Weights of a small multi-label audio tagger: batches of 64, 26041 training examples.
Rows from block 6, named by matrix and row number. Each number is 500 + 50 x the weight over the matrix's rms, rounded and kept within 0 to 999. All counts start at 0. Numbers have three digits each.
# weight_ih_l0: LSTM input weights (gates i, f, g, o stacked) (model.rnn.1.rnn.weight_ih_l0, 768x384), inputs 128-255
weight_ih_l0.451:541479516592553488509622502449462464518550518538505421441554532544508331483536523563461509527480490493512523442475528510548461591498466447513461482471510532534413540494459547454532531417517479553529549508516487474462397586532453555495539458470479450489420534536511459548533562503570473475536561476540537505477469515489430545476533452506581421517476426546460468505531357475443499493531
weight_ih_l0.452:592543486574523517545519447536554499520470472522485481571504519457453446473504548550521445507506413546505531562397598487484564495510424503608382535534492562502492487469535526501481492448461480642472521471417494448442395498586521395497493521472398468473520490497488476530549559524506554488425507481522534534506501529574456524430559398449556502447512497462451448424443512553521561508493
weight_ih_l0.453:581520475424514544453478549484485536459546484423534524456501479547494536503465518448508471564545558546491563546512468454472418516552540454564533371509506495463561471523425478497469479457593519509517476472484501456482460486410484550452590503550541523452529547534490599481505490470531500508574461490542486441435561486492417463556440515484495537536532558451512556556505492452472463514498
weight_ih_l0.454:556479527425560453459506510467449455441501477454556493563460584499419627452458423519567485517394583464482472522589575532401524494490444462551496539463517465514528512516545576480381478459517475508486587487499450452434552443515545483576489521535486515423501560471499537509498444506524563493477504488445369438529578512503543523549508497508477509490483482502528509489545505555512456557541
weight_ih_l0.455:496519476421528538487505534462528444433473471499457594505461505508545526520457461494473451472602560519476492405528424596532449503439499556432570462414497463500498517497477428507540516532509556471486476437571498481518499521500518519543482506566551549528466469547558497475506504474489478464498410526541461448529463580448486506492432522493493494508538465491532494431506538517527458431451
weight_ih_l0.456:530480461558450500527504465438513460466509562534497431518515473525531459533552531520517532481451500490500560449528527454497500513506550430463503555549453511528337494407507626387478532478384508534507548488537490501461464564562530483571479469523513452399463524354517506440508470461512512516513475484522536539472512466506464477512489452455577473510533492486498474583536475508546526447459
weight_ih_l0.457:514562483492535440475439506523513585512437478504490551537544449466551571520452490495527565448568522508532414569527595495501453400512481524532380534510522477533486501487568484511528512559458470488493524491522509498552476478542545538522496623549519528512565446497502484497443440508480505506536403537620499475527506485572394434480470484552548542473488565419430489404513601581535448472519
weight_ih_l0.458:486521475502426519487575506524510432518541542485504438573539539509513509554486457498553482552400516540474492525510519550516444528500485483451551463476539554514584451496434533457455533491471564532508512516494447476555561476461519559476526514523558516521447529504506513499368489570492523551500458598504414501452530542514546545518490475497468555556554501432490586554533495552452405473459
weight_ih_l0.459:593537538530525435444490507481437478461442440422494449478533550498424539498469518470514604448492495490547461589525464472458514452500451533546468536583525499522529500532564490596479496527415418511538508559522506512436565521434490494448496528478528514567555538543561523546467478519503506436499571479485514479535588490442530500560512521481493405516457534485518530472485509464520531500494
weight_ih_l0.460:602484476481461447476482541466552594523493488457529517546507494477453500521444516515503534525553531542499486510520509448448536505498466508514569578502520506485498395482516520551465496544504477450568492519465522409491528477433520550592518553478440481487485519451482480476486509517487444484474432410552490471571527468427466584549488504475471471419451508558533489580505566453473596510488
weight_ih_l0.461:518460536561502469512409425509478452505446415469474518486571507596541523507515512401434507486528521461483460539404529531513500395493548495547524531536493482479508490585560506494528482539489516491393572473443524500468472479510534465470450423458460505477594554492519528561535478526569557545535585447482513585460468481508470477462491462476523492515489461480456494521482403543529516451489
weight_ih_l0.462:429486516489389543458478455530554442506510591468607498504588506531564420533592492441497511471478486536494450504464497465492470468529514539469408447552478502521424479474498484510495519470366476464488531414549537476558510466511488541453532452469528504455453486566501568458572493434531494549557524476474507557457524385536516453577490507602414507487561490489532517587475457508515548582535
weight_ih_l0.463:424516518572598483515465542472506475467537486521499503603483491575411546398428520551566517475513455588478526493501524530534532453417475485537553557507550533421531495523420530473495482536548487481431498483475479504464452468474529514482500536550412588547469504592526471519466591522435508505536448498480432532519489542539479484518479481521512507497529498513473503558502473511493430613479
weight_ih_l0.464:461516452587472506475469516493541466540459562563458507429508512457466386501555414436465542453544456431524401470462527430500471505550518523520486572509440435518354517532547447538559461445313481522542528477501486526490512526541476435468455461454483428538526453428510485451509501421559522517523585550508573490497575510558487498514539475588503487543403501494496499479565526453487606453474
weight_ih_l0.465:449476435492531564554473542500502503415445528543463538506478433457537496573452534507484452509513463541576534498516443512395419425438427536498563535460433444476536529409506470487623497492568525497498525455432484526520486516444441504500463511548571513442491474589458530475460533529412468591518484510482554499468575530545506488603484471497497574483510536431440461473522510461491483580544
weight_ih_l0.466:505544521522518529524508471595530500541467526552461505476470539550478495443464508435624534526510469603472523495504557503584493497466513426504498492567498533494501473453499503485457517567509466571538504457482483492401494536536481539499467565510499499480548542502469454472461538521589610524515414466562448527490512488512407466486562454527536553491455529480483569525518507505450509444529
weight_ih_l0.467:552519595598459550499525451491489475525537504521410477535452523429491518490516466464414459487519452510365479426578518602595502570481531543592524486473479495603492473522476536506475497483462548548474505536583492534452478538505495533489515444475567490545523530438522503557474417543420517466486552537498551467515553545416497497512561516491523467521480559492512469507473414484474533389547
weight_ih_l0.468:513471458531494470453516502459508515475534445524528479517569443480495424576499460626443454475473465452522531518464481460393504515579483476536536554416546453547488514427467516527520460499513517496396444581453539553489346551490426480461534376512504444439528488491475423517527475466442573416488452599519630509404438381530467493546470477485531552499568451610473475421514500531472526388501
weight_ih_l0.469:454470512519484459487494510460436468472499445453492478567469472542439500360462486491522543448549482548519511472491490517510505486464564565507545570438541528419609492555533446496523531542524466433587537490527509503469555530480538561595569569470491529529450476561483474489495559527488497507525448370555440509593436485501460548508482505509406484424498546513486441520485641506497524526527
weight_ih_l0.470:530456567391536486479411503544573452470484523509551580456425570496479490501472543480341532450512540507494457561453537506446570460510487492534458466532458449497429545487502452491448487430470536457491508526531473437504507464443545582549460558500446473456542441508491580490591508453542470564461496538429463483542574573425546507477523558458538464491495508486608567507452528461524496515450
weight_ih_l0.471:537486570530508550518484506466456468454477519493545489502449553499469512475508522460536410523478507496463525497455436524450584500552519494537489451496496510568528534424548621347556532552464487537596532507573463553398449457465482476542510457491471468575446578400448564440592421482420530548470541517511524519461536565526500629502421579508516478464485492572603522557470444452435531423518
weight_ih_l0.472:474459455511491483538466489498524469517558465530538581568476460545555446439511519521435487414477468506526529406463567539555582528546572525486474442440526503527476490496468547453542578428563542438451471519435446478496468466464494569506464456455367470467394515546538472535537609452501494498542493563466598515518434439501578484468585459504609436531557471539518499489548434488546500533487
weight_ih_l0.473:495452512485479503487498556483501541519471445465516515468417517444472500510534496484460537504580495591550497432499367508467510482562558535537509505439501496572509451467531455427560448471556553424526467541509497505453546536453443482504495488499475489568503485495410539549530447483454478493447568537485547518521561487566517560476445532511496528476480495475474507486503499449500568473541
weight_ih_l0.474:521546479525508542486482411553513562485565485477454383522611451496424431492690528550497476436501393548506496576455540404451540443525528505516505633471471571474515448534533434603489412496524487515514484531469481510431535489559442506497504486502468456552627502446575304508533508534643577414636672494521506403496486471508470445501481358532507484437559426544423511561457463554472453573522
weight_ih_l0.475:546528514552460435429554508467579499501564491493512501482444479474522554568514460555489449579510483516366499520538479569522382541540506442521490422518509521511472481468478510445495491442461514459452452558403441507521493594506481496547489514486402471533394469507410551502487506435493517542493407597396511579508483587514480502455543536404534529458530516474462544402520552510571505525515
weight_ih_l0.476:478424484564471488601405462456459568467386432533461542526547413473568510485563481464522469580461474522500517483499472519570551432533564467521473545519482524528483476411579537494634476481531462501486507498452521488481452531487509519448493479485449544561487530411499492519515469532507575490504549466555514529453468475546473545507469495480509514486472481528459472489490522479524570425529
weight_ih_l0.477:448508464449507552496600488480508436541543543465465531472528535478453424446610580517508451512498524535515524487496477480535469568451525497487602542447503494523460530418471551467487518444527453490595490495519518470441483485521520501502494450457504452493437555531460487513530553487499531531501622479429486556472451462476514587505426469482460471506472534609507417492489438448525530489551
weight_ih_l0.478:533503503552503472505598493464474538480514500519381533497523510498489453438548534522504444514510486599464502419546515503631538547486451426480574456440494509543481552539422487473545472484497485498505541464485432492488471513482440510427520502540497458507484508508501507519575468514612477544500400389466488492516436507460450506436544464418459503494439441515483514401490541529461490457595
weight_ih_l0.479:540453499482437455440528422483504441555456481545451470517525554491495510532536559503481512537455534500395521487518512487482515491512514483464440504459476522534539482531552421503480485535526493511488514566465528483527517529517506492472473504427483508541540476470527449519442492459527498454448566495469534480477478538517527508536533510492534487493518494471475483567491485537513489535528
weight_ih_l0.480:492424544523506579509465536503506486508479492542569487389411572550543557542477548474519474506498500543456608460634430600490525428505605487399512438493527489539543561500419515547466529472534593508453390436425495521553462493488478569566478475475421428538421537553462497534535501496457477611533564496482596554477493509448478536442506553482471568550470547567486488419477402558545508548554
weight_ih_l0.481:502483453524453519468495488455487531489498480447509513574437536427485474468452400525473580423595533513561569557499426496404473527481430483542505484566478539532500477436508463493522535548456488478438444538469476494557506515480472495507442531502465499552477467462425535428495443495509465451478414480513594458534475401456396553520488461512488570493534507532477472505561495512477556566565
weight_ih_l0.482:469526525455575454455579436467455550493522469485458492507456504432488467520547544501445510488519474497550407538489421560507494437484492426520568515518490539445536539527478476549487469535574467549447489551458504547530490475435425464466541482450581527487561468527476440570554399452545493531441541381493509409549499506442467539466483610397390513533476557546496473456464492496428565424549
weight_ih_l0.483:521484501441527463465473502462520479460483513432546496501564523487451512536492502509440440476488424514562476515487455438501462514517537501519636504484539514536541472480524402544453525498487504472438559435493553506492441505456521520435501388442522526539502496534470509494565568486512467566442559408452532567412509428516519501483506520515367520551485489499467457529511479465414546488471
weight_ih_l0.484:432422500419534495517516506483577561520426486560441532517520430487594530547489515522428492501536457549450539444559537489515438506518559466422498494407515482507491547472500501496589441451510565421518524510512488508543515570541472480577473520415512474501387465522507439527436542506463516518475450486502527547530476483469495520519517479474488523503517533435431477511504502522537570454509
weight_ih_l0.485:564574462482601481537525576467549465474493493499474552520447557492442519488518475518505466589486316526627522493506443515425419419456568508576489511547510510533513487521581519544480513549476535531535571467500465514398424508521526497483470494445562489462462551445514484428502523529488528520519545396511485484471441452489419537547474507469396470621584518494415475528580495517450589499543
weight_ih_l0.486:524471605461428469544541566465420474459500497471481502547514409539558545464513568451470466572574559584495415464509509484601513576527487539404553644487562521559537500484493497379529453512502480429497592433516497522536510519524491497493413486460484493551456540428451384542516479506537507481460493429450457479503429496591517502477513513524534459533464461527452471553422557567460636383507
weight_ih_l0.487:546537517547509513433521385448452553459524507525492476459434510436447469473501531505508531521540490566521497559499473468456493534478473504553471502560476475536399549544545436470564420459447467489516459501537492493435497512572516509499459499491519434482576490479458480417491456509465525511517529608523525480445539493503453542517499454521522475511403457508533533459490481426545519515507
weight_ih_l0.488:504473490565507481504418611505463506465469491469551551556495471527495494533445474504484530486514564424543579501472512485422515469504478507498566516406543483498494426534478485519502513440501471537455542460414536447518394562458543489531513554504481526520450465488537460512540529544566496489483485523498526477531586441541491380480510472487519439481500511516439407431568456513489528464522
weight_ih_l0.489:452491531605487560557526489504512510449527486490466476499601399526597563523455440482503519487552529478523546551544521481466376506470488511457536527553516502428493465503487570528535455624496512555465523570381506483558515497551509454517460516507485526504571462499489497493455450483421566562533484467510562503454495476514470483589478429492508586477509521456424558468479514607535473516566
weight_ih_l0.490:491503546440571444422443455533457475534497442529519486529469523459565533578499521490443521394465407553508508484469490573468424394510656482495434471455436522461518560547534365482546519490549483457425486468509547522480473537411483535413438490425599517498476461579466482536587572487437488456580538471513476511489547481469493502508622560463468550521503491416504486478486497465466437504444
weight_ih_l0.491:454488513511517469528540512526495455475573599554549448398554478545517559457441453522551590492436553409490503487553534447503492573491500546431303484498494458500520523559390539541475520509460462483551548458470520451572516527504525593507483530483501527505437527502569472515419497534610504398566447494549474575538507510529479499433449446492640517527493490476453427571461475533469474539448
weight_ih_l0.492:435447505569506544522544536456406454472510457528493496557555431452501475454572456539583485494434470457478531463545514542501500553489513533431486482458545499504475541495430581463496533475594446537496431544465562570534527471466494476505538461534524539532495493572509480581496522523386524527461475553567512499512478495537557530497513474490494575519448427541529424425523530557548449481501
weight_ih_l0.493:524439414535434532471549449533518522521527473471567510557482554450542500470446529486528482553449556572532506477492451485397526485507418533527528473486518493445535446454521541482597507522513541483544452647466521488572619531499416434522501520491438511583481504441512574587497467501480505502418412408479597444536493490470526542492477564476506487438551514542510532539466610585524501476563
weight_ih_l0.494:443503530524533463547476497483480514518487491476585547465431566495562446490531561449519486452431519441563507388460499499433601471504490549552450494467417513525533536484499496419464537457567491511501456484432495437571416444461544487430493470535481502510381445570529552450602538488430506520516479457515552467464458401566582513542498536478533552533476429572508452493524475468505507534534
weight_ih_l0.495:531446497483383494467498466550521429526531529570540425390539446490587507672539559539490488502485469555465440474574468547416482524573541520467477461512455530476594507523493429460446565446515582531455513534454491540581580532499494524455573456494620510542426510468518505517479501478448525593462507515473534557489539493511583436500583530434570447517472552407489495544427504547532448551524
weight_ih_l0.496:463541422475452512573549483462561467469438578491443516483577512564477516496453504483550488524520547490492513506551533400508472559413450511469441484577447567488468528469487571574468553545422491468577506406522463454517476430523549546488570525484553500567471562537455441483497508482525449484595488514592458482556412564490477509500496470495519533460498514575560461532453471516588442510518
weight_ih_l0.497:482451542612445582472534462462497474478540597475526514461488488465518390464554600526529511481522420590591538525414486433500594561517481497497516464528503554573464461434547525470501435442492475634574575477482444438421506402480495520451496476511432452548475580523526524425604515483496515482474478505519504542557552461486603540507490485479537460503463497597595558476496538398511477459543
weight_ih_l0.498:486503514477493496481500553499494480512424460469500548484398549458482474446565511429516523542537560475480442455482432510567545432490546499540455509546452483529483478491501580549422451415552393484507520451510438534484549549485530573522541490551462506489493519507550432509497418494586545472507531511477532466538566506529523503511492553567489458457464553525456558606492531452500526531484
weight_ih_l0.499:480549463483445531420536508481494543474471431522411560424462503462532547563475412467447543467549501558488474461576478577441474451561502481487448460524535465604471490424497486513550476518527472452491521555514472512543562481417519522543395495558513503498490426517512583484464472393386458516486445535406485497477478568456491520485465549499506491501543450493493514505593541457481497458452
weight_ih_l0.500:525480466561489448417487425517517428557562474517567410518523477465539436500510478449517537462498466541583504543489450366473430539489451469535470536574477611540451414416535452594480476506400474534446589585446477498498528540622488479483471490403482480531512486425584464476518485564570553362573557572549509575512556460562477558519529453581437478419471461505518481504496486497494519574527